Rows from block 7 of a small sound classifier, named by matrix and row number. Rows with one number within an expert belong to one neuron, the router's apart. Each number is 128 + 32 x the weight over its row's rms, rounded and kept within 0 to 255. All counts start at 0. Numbers have three digits each.
Before each expert's rows are labels from the 100 clips, of 14976, where the router gives the expert most weight on average: "responds to" is what is common among them; "loudest" is the band of the loudest frequency at the time of the peak. Only what is clearly more common there than usual is listed. The data: chords played on synthesised instruments. In brackets: how many of the 100.
# router: router (model.blocks.7.mlp.router.weight, 16x192), inputs 0-95
# up: expert up (model.blocks.7.mlp.up, 16x48x192), inputs 0-95
# down: expert down (model.blocks.7.mlp.down, 16x192x48, transposed), outputs 0-95

# expert 11
responds to: pink noise (39); vibraphone-like (28)
loudest: 250 to 500 Hz (68)
router.11:191137151095121100141105071165089067157177155170106170110157087179151101143089135189145110113088076142110178123105129116097083174154087217162136127131128160139136168172083080117164135102121123154134146151169162133100101135124157100140159142121065067182157123093105119143092127080165109163
up.7:111121089190165106118161116130119186136107106167123120063098105080071164110155117087139120133160160040131120150100145115095126121138161095126084147129110109118121138139191114166083073126114063178165148149074097137140152098051151152165144140079167182109116190118088131094157108133094107089
down.7:154109158061117095120119120124101095118128142100091158156130118114167114178092166187149112085092104114183152100113150085141097111130097185183110133133117138138173191152132135114113175096180137160125124155170147133114145144156101114153150147102124073134107108089152190130128109102117127145
up.8:116111108111141134120185131159123151088089065146145113103074111145131105125114144065113163121159164129095089110094148091088136106117191056078091160094111116150035106126160151111041127131090150167156146123074102177174129059115126154096087172134165151118108115122130109125152165116115174126
down.8:134177172108127120135148158196168128105086159170106162094120092096138138148139128143145082097092090079161107104164175085078116109173140167176115091154173120135106162163122082076104161094167155117169080146161183129103180158137105132126114114093092071149142103079090169174135132064158150145
up.9:177135159089097108121100103186088077145163154157087164114145114164155095140107132188132105154092074145100192162132119160104107169151091189161161108141125132120152153155094084075156127104149148152126140143168163145080089175105141107120138130131093084183154085111087113142083088112166136163
down.9:139141132145127140187122096084144134151187125150178160138185150152112101134172105103172176073144201170118149168130085124107150115171121124117086120099132139180136124123122150132061046137115102066140086065144120089091133094129146139084161117159168137104136116103130149092165131123093089153
up.10:172145158064064106123060105171093074162145170135116154134129104164172102146089156181140109139085085149105205142120141168111109185125102192179184112145132137127156128159091078105168134099159148142131141147164173156092100185125135104100131123145093088159151085115102085117086056132178130141
down.10:142141140160156128177100057080125134170189112141173162126189145165089102131177092108162185106143188179123166158108082149129137116176135131117105137093128151172099131144095159135078058157101107089105093077143130088093108076113144128083184131171166141104152128092136138111139128119081101136
up.11:169095147092069093116071097183079082140129146128110155122110142172145106132103154191122109150090087153127209115107131167127114185112122190178179116151136111126153130150096093113171141102168125153134157156145148170086094180139108103117144124143108095165158093107107089127082070137179136155
down.11:137126151151155135194081058070125128198195091155196167145197147149096116137157100096166170082111169164142172147112099142126136133160148147126084122102132151188096130110074147130074084144090100097103098077160135086115106091127134122077164115179146137099140140088154135087126130134095092119

# expert 9
responds to: thin (high-pass) (48); text has "noise" (39)
loudest: 500 to 1000 Hz (37); 1000 to 2000 Hz (35)
router.9:109132157118086155195124099158126094144173072097147149144128153183186125140061166150100171157076168173111169091063149176125133124105157175153134145129110138118150127167075142147113176149106133134139129154157147097097110152103143056088134114162153077113139167132143095097101103153151125173
up.15:057110112119092134121083143114146161114086123122161109114107174151139109107136112102104142181162175161138129143140152142098128149093126109114131143155102088117159050090155203183157120128122112136074121156069076118154141111106109110119101110162141203107131139162134092101169092194150173096
down.15:166120106110144085148095115145107077134144103140093142127088093154098142173145132127174122173113061159131142087127124143090088136101129189111156174152121150110106168127075168100146150141145146145112188154141112133148079077123106114116128177140054118194163100123152106183140143084108116142
up.16:099107053131118117054126170111125096071061151140095112085060151129132161114141156111152107202131098137140129157146121128088098116117116077139143117164146078110170095144152156104198116113134130105134159115076087169150104111083105197133082185141115117161170074138140095152104121089165191095
down.16:071138135197155142149171133131127131131124119072174147148088133158077168076135107160141149160120140156132168140130139139153146112137149118070101168067148152109111143144134171158116111158176089135143113154107077174055150133133178073109148172057121150100075183099113177063154123165132131133
up.17:130089168154120098174159076140152126138131038136092179127102169145099153092083145155105158177117153177174147064047201147089144122088235109134097112120108102130106117127126144094104136175116134133158191160126047121079102101116170083111102127148153118141104181097159125158130115182141125148
down.17:121129135123144068131137177143155121125154097148135113152149143123139081174079178144142184114174133093163104081098105095142170114099131140142117135121174130166174116137156114127115149178176070110136140095157104110159113118137136190145105102125142126114160163104159093166178091150104084162
up.18:105158156076111172166082127116128144141150162145164104111129167164178137128110117092114150140135208147081168133128109136101134140118143126157129148109086120163161072131123136179092120141121126110139080130133124086123183128089157083137120120156162127069147159126150097100135097135110160137
down.18:166120136131132094154107086159115143126140132171083163089101083124071166105167086129126129153094057130118118090116109122070107178135148163106149130124127110157059167137100138129142156124144148179101181170131111085147137074121145087121119125074057112187122093113139094185150148098139141168
up.19:128208151108159137119114108114138121141143148156109087104134131114123086133187073079129074109177160145091146212176147125128079065135134065131106153132107168069110089142138106103119079136102178100122106112125160147189123108123124121119072134134089186123145129177157177119104151098094129142
down.19:091132121133065086116101166174138136124073088180140092113113146102154107111165109121121145133178146114111164170147156133117176124103125130149115104116144099104174086092205083114112128119143081121170114104115140143139245097095190144230115127117155138139110215168107111090152113179141127118

# expert 1
responds to: arpeggio (82); playing: arpeggio up (71); marimba-like (58)
loudest: 250 to 500 Hz (62)
router.1:158140175096168137158134085144098066128153138128126160149175106138162125173052176142108099090049090155168104058089128126120098120120133188157132096120136137152141146133050104123136163095087170143125110156146168160097096130155086152126123124160171093144130117101114147124082167085136153141
up.7:145143108115123104108088138141113108154204140124104107132138148166151075163099132120171136169143091105123167160113089146160144128121084136084153146138148164135175139170136105105137142125119083101153121047160175094136089122101177191123160137078126102166187123114137054161152069106137026120
down.7:144110096152118114099102184149096123093052101151111097124097143137099091110198120178176093105168085123108176157143142127139112140086116116125136124134121081097139088142217155079164092117193104168101164143111114176121124125105108184177129161122101137180107156100124120146157139134155137163
up.8:109180127120167158153167109146098128184133089155125115108198150134163107141136141085097096072125175180058105148147156112117142088123127112164072137065102102099148133142142133110083097158092136092146141113131139139142131087097150103123118130196140163113104134134191152070091158128112148140
down.8:184095153132188134137100112089123142125168170109099117150125109091103112152120130122146122153159103137165139115135133150129170133182145087137130112145184112110075117121139127091156078149127184093085128126148116125117042150175050157061130092109101129123113086138127148163121162123134094141
up.9:132092207091140114132132098109135154110114178154115163106133106036125174096109143115075072143161118083139132115122125117139134163162177099154148105131108059127063104088164073115128110113136190157106070153096113155113134168150092119152098138072094138144117112130097169142132146123173196101
down.9:123097162105172082170140126138169184129165161137128142119145110094174121157023192128124121157166097097110159076097092129150155107142121117118114128124170148118130143146169068180121163142085104080091149101102143093134121135148147134106138081046118107142138116158172099132148167096106081166
up.10:140146133154144150136156095150097109184169089123116139133168157141130086162155110093083146123155160198087140149107140118130113113133117129108105168088064104091135153139131117101047060138043127121079151152103139129150138074140141138144152149204114163145128126104169163099113151169108127152
down.10:149127138131162159107084100103085137116194195105123094164103082101124105143130140101157131117182124126156151122156125175160133134176122105118194160163167101113105124117130157075163077101152164076088141103136124116128041172178075135029150103072107132119130084139152129150167146080180055124
up.11:133181111096139121126132138167097105153191131127085119119162111162207062190103138096142121094113125136118148136129119150119143096136073153160111095113122094105195139208123104079111111123107146109165095128190177133114137135106171147159145142146152104135189132087156134101105105096112099144
down.11:116128104151116105085121138103074138113115134109123094165126135112073098149170117097152112118161153169158128142156145158137060136120137112146135140113102104041103132165136219107150063138180132148119111165122079135117078119107073157099166174110112228118126115126176188132143118102185127143

# expert 0
responds to: block (75)
loudest: 250 to 500 Hz (69)
router.0:192111139084129176130079115092075074132165199099157121159203152173188105166114148141123131111148166173113181189186083171165122153160087130139173116102113116131158114102116108137124101091141074146106079151129139106130112166118108107111168121169173133080148102127099163068101084179135140116
up.0:120104150096108127169097100116147163117143118134157157115091159083134093110084126106095182143174151132164117109105137113105151140101179113119121197146167102173104082094193098152113183131077122117110123098098055121185113106130113134047056101129102180108164156121122083132186082146137072137
down.0:120127068152136108071101181123127151128091125169174134139059136133033145072169147133114115158107126188138145148149151154129169125120157088138119103144142096117135088133082200152173077152170150139154149102094082149133152091097122139126104136135133139141157108140175151223141119118129148126
up.1:107126133056129164166116179080086159123157194123144074140197156116197141174105145088102117110184184152109168187178094174172116125131101076145142095071111133141157073150119125155099105101125078106142060109125131100169159157089114126145148123133156156090172139141146163098146083165122152125
down.1:051142140101118144125157110104132104099135118136176097133127146131178094164087150128105165118163204090128135151118087117132156114144128100124120092127182122123163139132143128142089090127149092065140107117099109129143139110114125179128126132150184166064145131125134124053156117129144137127
up.2:094132134048131161151098182086081155131155199126144076147190157118201138173109152089101114115182188147099173183182095173174120116134110094143144097069121121140159073149118120152099106106132091108136062103119132100167154165085107125142154137141156157095167139142140166095146089162115137122
down.2:066133129112127154117167120113142113101135125132186100136132141130182099141097161134126176133170197095131131150134101112122151113138138123140127098138171110129167146108159135139098105139138089046127119116096122117148153108108122177112131124144192180079127143111142125034147118144141126133
up.3:111119140057129170161099169089078148119166199119140079135194153130195141174106145096104118108174193160093168181173097174176118125138110088145146087069111114142149069139120122148101110102127084110145062106114125117173161155085112123141147128136155148092171140133150158092153084160117151132
down.3:047126139120125153142169102111148119102127132132177094117128146117173091144091156118120168131180200106120141160138102106132155104149130114120115090147166115132170134144160123134074091129138103065136123128099111139140139121114125160134120121148195168070133143125150127059164114130140125141
up.4:101135136061129161146094194092067143129154186120138063149196152135199149179111150100086106108168186152091175177186112184180123127125101096158141083074104125129166064150123115154110115096149078117151065108128140116167163159099101126157156124147149157095168136144145163089136077160117148126
down.4:044132118114109157124164108121147113097143125144178109129120140126186106140101153114104186115168199096119129151119101102128154124163128117133106082123167129144147140127170121144092100130141079058118111120110111133141123121126119166130127117150192171081125134123148117047146132147139117125

# expert 15
responds to: arpeggio (97); playing: arpeggio down (90)
loudest: 250 to 500 Hz (66)
router.15:169122052127103080125149142190070104099093143107102124093156133177121160157117169150142136145041085133152172096140116163093080135147104177130165085148171076132146147165060119108141159068151081179167171148139140126123120135083114144104149203118138093156148143104106087128131113066170154180
up.0:168065085190093107105146114110135170070147149182133149091092126100020112073197111136160156180169112088124128140155074113095130122152119125049134156175166102160098142091156186117102100108174110135108150091108089122137074122120098122124149138069124134154119097106102105199201131111153100104
down.0:057152140154091144106115136118154087132119104106166083140122208168155157106146116105115121142146187177056167195133144156145162146096120110156130140124100122103154082164094144129133089136116098078152116091081133127126148114133142086102142157155117143098179113133153137093129091174135157115
up.1:164135074193102181102117131134109172094173115137146108083116162150055103111199120104170169151172152105145169155138083144103119146134137092067135147164145065139148151103172184128084096087156126125130135101140107129089096106075115141112149191125189151106116084097100102153195115113145144098
down.1:129156142135116137150130127135171137144128107177120126113137155132114165060214068090105066137201127121096126170130175116132156135129131132144115094122112097093140113121124080081118097141139123093131139114141177163135147149120147101174086157089065099168130086145085164122133153121171140130
up.2:115130106142159177125104103152130140130137070147133107126069128166092071106141114111154157123189172134079096154076138127126141085100154095094089146106113137102133128144202154095069078156097150126106149122136098154103137084106168116126093154164171170062160160127167083117096132153115133094
down.2:185124159113067102072084142153069118141119202106116108138139133152160139164112158161140129155170097126070115165145100168082110147151086126158164090134132045110210135157168095129137154112099107164181120118141170139091150205086182140190149122102114103176122114130132127082112093156124177155
up.3:140120068136158144070154173098069131147077129113084086128146122144065126170146179087174090117158152156111105154122118123092118173130151070080128133137143107145163131076136150082139072173132117106141158139139122142123082137203112176141129184172165180086126097141141167135151169124107101072
down.3:193130067160100093138119149156090084136143080126090134117139147175100082104171132175192158103087091171146142150127095175111192085154097134078072101125168102096149152107152157094111109112137066163118178123201149111088065096117115132114163105167147098164133147121078075116120113116104089152
up.4:021122108105160174146140151075118192097130117156145080087086092138160133147092148028147123171130220111108112099092107088093145109133171122124131149143171087162119142136121150145146111124115173102180128125128104098128126132090124126127145146112157162075139081115125137128171150087108120107
down.4:195130146097140103171141103108140110126169130147107159130231109131150132185107169153131133081144054137158078105099130123123126161151126145102119127079148120182121148139183097100069154124089133114124065112184138106142080149158120132073138112120158091148148102120129124119121131110075120103